python train.py --model="text-conditioned image flow-matching model" --image_size=32 --upsampling="nearest_conv" --beta2=0.98 --lr_schedule="cosine"
Rows from block 8 of the denoiser of a small text-conditioned image flow-matching model, named by matrix and row number. Rows with one number belong to one channel. Each number is 500 + 40 x the weight over its row's rms, rounded and kept within 0 to 999. All counts start at 0. Numbers have three digits each. After the name is the row's rms in percent of the matrix's.
After each channel's rows are labels from the 100 images, of 14976 (inputs lightly noised), where the channel reaches its highest value: "strongest on" is what is common among them; "peak at" is the part of the image that holds the peak. Only what is clearly more common there than usual is listed. The data: made-up road signs on poles. In brackets: how many of the 100.
# convs0: first 3x3 conv (model.decb.0.0.convs.0.weight, 128x256x3x3, each kernel summed), inputs 0-127
# convs1: second 3x3 conv (model.decb.0.0.convs.1.weight, 128x128x3x3, transposed, each kernel summed), outputs 0-127

convs0.48 097:496484532494506544613496557467514501495528490536502514473557478535552411044495458508517519522530540542474482515513447469519496481497503502538557480528517494536522529523502477513547518503482505472515526565519535504454522458465545547508517451531491476496515496489508493518532540450471509511535502453517527521498490524505514500536492486466467508480496552510488511484499493491545510514498
convs1.48 099:513608438437454506502563458553690515461518522487508516524523461472515506512495486459501492509508482543475512440501473520542443452491455520502506495521506507513545489475478414447502483484421501510478491385518500456446485478554518507504482525416543503522472447503498494481535547478531511513519501421495503465468503508513508429505474544542445545496492508438503417415465526505558526504480
strongest on: ring (100)
peak at: centre (100)

convs0.119 084:496549501470487511520499550467436485520510504496553537514500508497534516531568459542533545464537464526478505521514513483599520506482484524504523510527591501571530608437523532488494510540505566526529551513517558480448522609532540469560484551510518540580498608532501568609548505551498543504512511460481527556608507521520520505542545526545536532565463536504498573532506543503467513511480
convs1.119 075:502467460539570557456524525463453386494484493518512523508465514487515499535472561483428512550570526576542528485471558530375479462468521451494496457476443510431526480454510463536527439465459565436448516523585474496519456532501550510543550582588513514536518469515514516475566520558424482509466499485451496512501514504454458533509492540550566531513529499451541492480531485487463489507466
strongest on: arrow up (34)
peak at: centre (78)

convs0.33 097:529607484454512528498520578560523505496522497406568529523552538513530532512586550505550496471523501494540532494509568495534504520533502467512508576537477509479475538535483456503519502517577533560540550541524452527563505510504513508555544532502547556494556552496571606541506512482490490513452484556503565561529515511507560491483557510451572518518557523533515454546497531537563507517497
convs1.33 089:532487549481533571526420536540532445464429508471495506474523509495532498495484577574480521487589513505511507561541505488534543547518500500586488522467500485517516514485501479475534489498452591519520518506534497512527470528532540553557498662543514502503480501507545492508541506504536474540506518581511489432524517460466497466528505553569490463528516504449512590522352473476451504512457
strongest on: arrow up (35)
peak at: centre (44); bottom left (38)

convs0.36 081:508508427410523462534479505513487535508528459529466304406510482542503474480500512467456495471477522532455500428494579545501450520480483387459510508478545519480426545489546438470475415489581526412521534515425490543499407501459480527470544548503545432478516437442457498568519476516356525491558488443466460546539565509591541448472443585456460456511495535397474559521483504509505468524538
convs1.36 066:545586527494530471500513492506454531485501561580551485526496379466514414538476586503496507462484468599517486475502432485486524485548553506517473510583480510535515437446521511558445485491471517488553495537571486479493486505540489507545492564469536431480492467543513578501448471507529551572518516489421562482448507535495485473508539513571525470558399496489519485549551486497527490506525
strongest on: square sign (47)
peak at: bottom right (51)

convs0.17 091:531509500542481521557541524469540508480390503519551374447534406490463383481573517533469499464549486503520511443525446523516537489444513470515435566465547495492490491511494518555502483470466555542464445565455575510535580545545550481505484525552488505500524502427516467418511462505529434542455488463501540400473496490536494366480535412437436558485541478343498430528537575468534548495465
convs1.17 073:507425478448491470595500477540397486583454486526541538496516391518488529537550489503543509451507490562448477521508472525565505516501542516540507489543462474548539474478488472508461455564517553511525537457500479584515494450559529489510507548471533468501383577501503515511473515512515566558448522472495568489528452478509545514543508497533490509592513571477449524482486483500408546504472
strongest on: A (59); star (36)
peak at: centre (99)

convs0.74 105:542531542452472427421599525453488483514503505444465489471500535493534500497566473491527507450450499537474409540517466472522523497518477535494467548495552534423535512506446535452486554449569498553405500526503555483499501476488523519495507470482480529472517521521519481540500546504434552480484515460484516581561509476512555530335548519478460456584466535532454478515440532505523480475455
convs1.74 117:486434517567467519534516505468438472583515444482499422523545485547511522502475559520505509519532560482502597516517585497531511549482471494524482446476506473466558511521509458517446511536494514480509584535555489561512545505554526491464466589507519471476565566546518509541478539524450429526520485500433549532517534505495524488576529519530542513481405494471523537391414463534439501480492
strongest on: B (60); triangle sign (53)
peak at: centre (100)

convs0.94 096:508553537495535480386480465501496520507448495562458440457513500511515552547506504523479475447459467508491534494527471499449488504439522500539444501526493522493531526491519515489505511436442511543531509531500461508488543520473511470420551542541498498432514543521483502465525455501444478531513499498475507507439468532506488484439518529513522506485523467466448525543522502506509519532482
convs1.94 089:540528501537499520562480578451500469522482523442526499481499515431496528431485539469547426486466547560554599521553543523461534509493636533476508479579503498521518540492452446477537506533467470540535581518449523506539500476483548486478527428444446515566502490494461448499473501490447483453460534488480508452515513445493509491513573449519549462554477486572565470555495433494500514561499
strongest on: triangle sign (86); 30 (49)
peak at: centre (100)

convs0.6 106:450531515514488518542498608536513505524504512488537522516514531562503507493589463514547506517605527498499518527521536539574499527511485509536512568498528533509507573592571512485577520522554493504602577512540520536516538607500519530530533512496564515522492565512511599592537471520529500468456493549481564543610496488474530512513515556514582542574557529547504524544500563539480600502581
convs1.6 081:444463527523527547485489582541484425490494532543453443503567550496520476479442501498458548515484497564431536463390513473457526482485527525518492445550472506464533553544509475523479458526517531490492554459506515495472496408498517531464509569511425510453531461572478485440544470520454476477539474477531516464541474459444412512515440545529582493528429515406494541461446531512438491510504
strongest on: crescent (75); square sign (43)
peak at: centre (89)

convs0.88 085:490460489536467515472493446483537588549459465530523447462540542508517545557463475531542461518441457530557483489507512287517517509508597486501527513502467469492551482592503458482525502398413495496489456537425389520453484484470520499493484437505500530539497438546504461513459471540523492494454494531447519295460357472505502512539425434460507450428444505444405451458500477521481457511511
convs1.88 104:467496507529466489530520513492461505400505506530520470527524418530503508496519490505486528538516530524488536459504499581504496532529518497531467555519505511547614528464501512502463459512506508494542563426460493552529557543498471527514530661473462477531505483560543513487532504550501524481479491501366487539442483496496480478523519504556515508514526468339529444498523498528420522477488
strongest on: triangle sign (84); drop (43)
peak at: centre (62); bottom centre (38)

convs0.42 078:450525511550520532561584542525529453532500527497626496535562525494520552472504496487523556563520531496502463507520508562597494469529533454472534509499490517520531557558511412459463554494467496550510504518586453575506524477487481518532503510552520522539537491506539558541560505459526505472478496481508555587557524509488564527504510474549498482456572549549515499522569524494604507446477
convs1.42 084:497476495568508531480547546502534384468508474502508519512512504488500565432503499511561509471529463488500545564471529563530515445474534516530484498550512479496564481432474512466497478454482563522553524555466465460499496533528481493492429579394457496465579523514532453501508455540470481500454447440540412514474464511496441473520478540569560543541428506480533445443431498521449504472421
strongest on: arrow up (55)
peak at: centre (97)

convs0.13 091:529528485510515517329525450509490530536511479537516429462532469517523534437498560523528521445512488521538497493527530449500479548542524442564463508483482463508543510524534515478547534505468497455526533419509492515536570507480536449539545499529535503498538555501546530529521459555541514546520451531508533501541527529507489458524516517518521493494512500478518496501513497482509494539475
convs1.13 096:512438521479542515506520562495434456393536593491521416484486516459483501422432519502457571542494514472515483511482515536451472532500580541508497513502473503458489494464504483521547537475480481519525521477413515559537471586515532541538494421495439446562518549515480503540515542494513548522422469471485500531459465487462471515486470447576524572536478488538584473592442476484484514526461
strongest on: 70 (58)
peak at: centre (97)

convs0.114 078:413503450477486526466482471542525545419450469512516403555545538470487388480468488510476404518488463343498496471467512446471466462505481517505446475480459433414379479521462526545492514535481476480527515549467352509496444498499536374398446461393495384512499502570562482493405468505441526457556451504525462520489513520510507507474470496503512515507506535479432460402498472552478500534516
convs1.114 089:467500521525515490478501548511350442545507596519512425458509547531509511508515563474540488446515551513464486467554508481513485460503492509476507537483514504473554487542457491515401419479480500485505560482484505437509517500511470516519487582421488564467591479529554530554504508462479536498465532462435505492478513439472503487469520527497504467498454474441466469632492507502468472568575
strongest on: square sign (57); triangle sign (41)
peak at: top centre (51); bottom left (30)

convs0.116 081:464449374452517500322492510538399520526384465530520513433377498446449536570506464485404568475508427469492503514530572533475462473576481453481565462476512496501460484569484509456515522489475515543538487517543477471520485502501443520520489533539515456536524483456480456553541514493566499433473434523499470527541468536524527529293510500494435521459452547514424517536493530433532562452442
convs1.116 066:427542507442487555546501495522599501556519477530523554481483492545489482491456534525485521461517511502551460465408501539545497396546443462527488504504446496540600550505484501516453472503511473515503562423499488546501467468552533485512527526498475487520452584484556526517473550540513493424504397520491416485483468513476527439528454478456487527520420461510470557471400517507485517492549
strongest on: B (37); E (37)
peak at: centre (97)

convs0.117 155:511534481495493546531431500496547525484494510507558511518509496488513488498501498522534390514512511504505527465487495524524486539491504513463489492506528474494498502499513543495532449524512470505506535382471479529500477517526506487441500528495527506565497518517525503533429506500510519502509507537477481527504488527468482499490496516515534547532534479490493525455478532480532512496489
convs1.117 115:527470466542532570512483487453471411492461540465518486468474519412523476567510581450507504406543529515541477470491551525539542491505526494522572512452522494477496513491495471503489496556437641516496574476539518492488509568533552452493519560431453540487502481444498435535500482491435457494533459522502535542521524492560555605522535441473492538507486519463571538523505504496459506509446
strongest on: square sign (54); grey rim (31)
peak at: top centre (54)

convs0.118 075:493496457511538516444501515517491489382411539516502490523498426474552519497517475511507443468558510495549518473498509533464520523521498461450461529482469563527474468417494507485515421462531498450523484455470521482522491500509460479388422366537518535494542516384478532494498412507537448527530530529515502530519534513498261508486352481500523486531541537522475516499509505484462549505591
convs1.118 099:538509489510607488487499518497426432625471515507519493537527512520544466509512589474517460447467525505536481477560485499481478494549481488513493481473436512474540503501503458518480507501526547517511466452545489522453470558483554528490443432563580505487426479514488474526480468490386525425475476529492467509487537542493457523478464534497455518573547525602512414524519553497450504589471
strongest on: triangle sign (99)
peak at: bottom right (56); top centre (38)

convs0.60 078:525530542562540513553538492406485429524547433519519596431529477564424452571508439510520528460441474482463465549497456521482545534550430490475541465516531510572550534420494490545460510437573450384408490497505429442503490519505437480527470507502499548527554524405529414426557531481584470499436519564543479551493520557538522516483468539450532552518513411534505534537450512471535491464478
convs1.60 073:462586559546505563472544520486554374576505437489457417523538542533473471490533532492484524524516458505510551549490462462455503554579472465517501500510487502518551471444527504603533531499492529529557497400526491525498508479481487540507488522523467472553496416540552520488503503443466523444452478510531477513455494531502499496503453523501520522562487438410522401468542480507475560482469
strongest on: drop (86)
peak at: centre (89)

convs0.66 101:518554565535482570554514564575479526455544543529560477519522538511466545460514513513573510543577538476535573528529544505592501525510498530492478467548482521469511517516579538526527510529512516483610562541561579503537557557442509539568486514524537528474476586508576590496499576462549512509456516571550563545581496507528516422459525513474548534540574487446490560542536577519487573508524
convs1.66 083:451458463521503476488523546517536447473510481505504464462553560461565527431505463553433563494475608566529483511389519543469520529494474471542441493560508536522553522529541449487427469526509517497463512465518534460486544510506503514481508544428454549541566491551489490509508508455535535476516524537493550480491455410434452500506431546449469488547409491513486532481555460463485443488433
strongest on: ring (33)
peak at: bottom centre (51); centre (33)

convs0.54 096:508512529511500578344502587544503479407471521592562513471409475537509533428524521546550530506606452497547550543463460515525510518479505508539470512553500550528493559512576518526537554492517527564575466497531425521595623547461546519518536530508511501447468590479502581532484517556469522599492464510495584501558514524490503525490484557498541556562557496518478509479512586483475576502539
convs1.54 106:447379559475562532480432454499512530587521493503464482421490496482462559534460508503510446406488493516508482474450521514405519497561630540511476483512487505537435488514491483498488491432499553495526468492438498451569453521460572547520599478496441521487483495451494452491478487515483512479471520502503439455554448458486486518502533543477507498481485508468551559489459521442518526559506
strongest on: triangle sign (86); 30 (37)
peak at: centre (92)

convs0.99 073:469466468398471491484518531477474523552459495458452473553487519472515505454467473543428463535505592512410497447482502449447539475462495562449453506482536458463491512521517536474494414455498513482523477532397438491529481506467412503377510490530472381524502491371458485472440529528501424442475475499467480390487445532498406506427457479514525487472495498481457487406502490479426530513552
convs1.99 122:494437519556471532508492522521392499456485560492471568490485546515496479495485505487497471510498449513510500485470476542545485496550529441498492537477530513537531506484498518496491431509495475515517489553428494491483528460525470494564468664483429522518469498542517522492486447552508486491541478520489469507503503501489518410503476513483520539526463470362494465643400529508449507549566
strongest on: triangle sign (47)
peak at: middle left (30)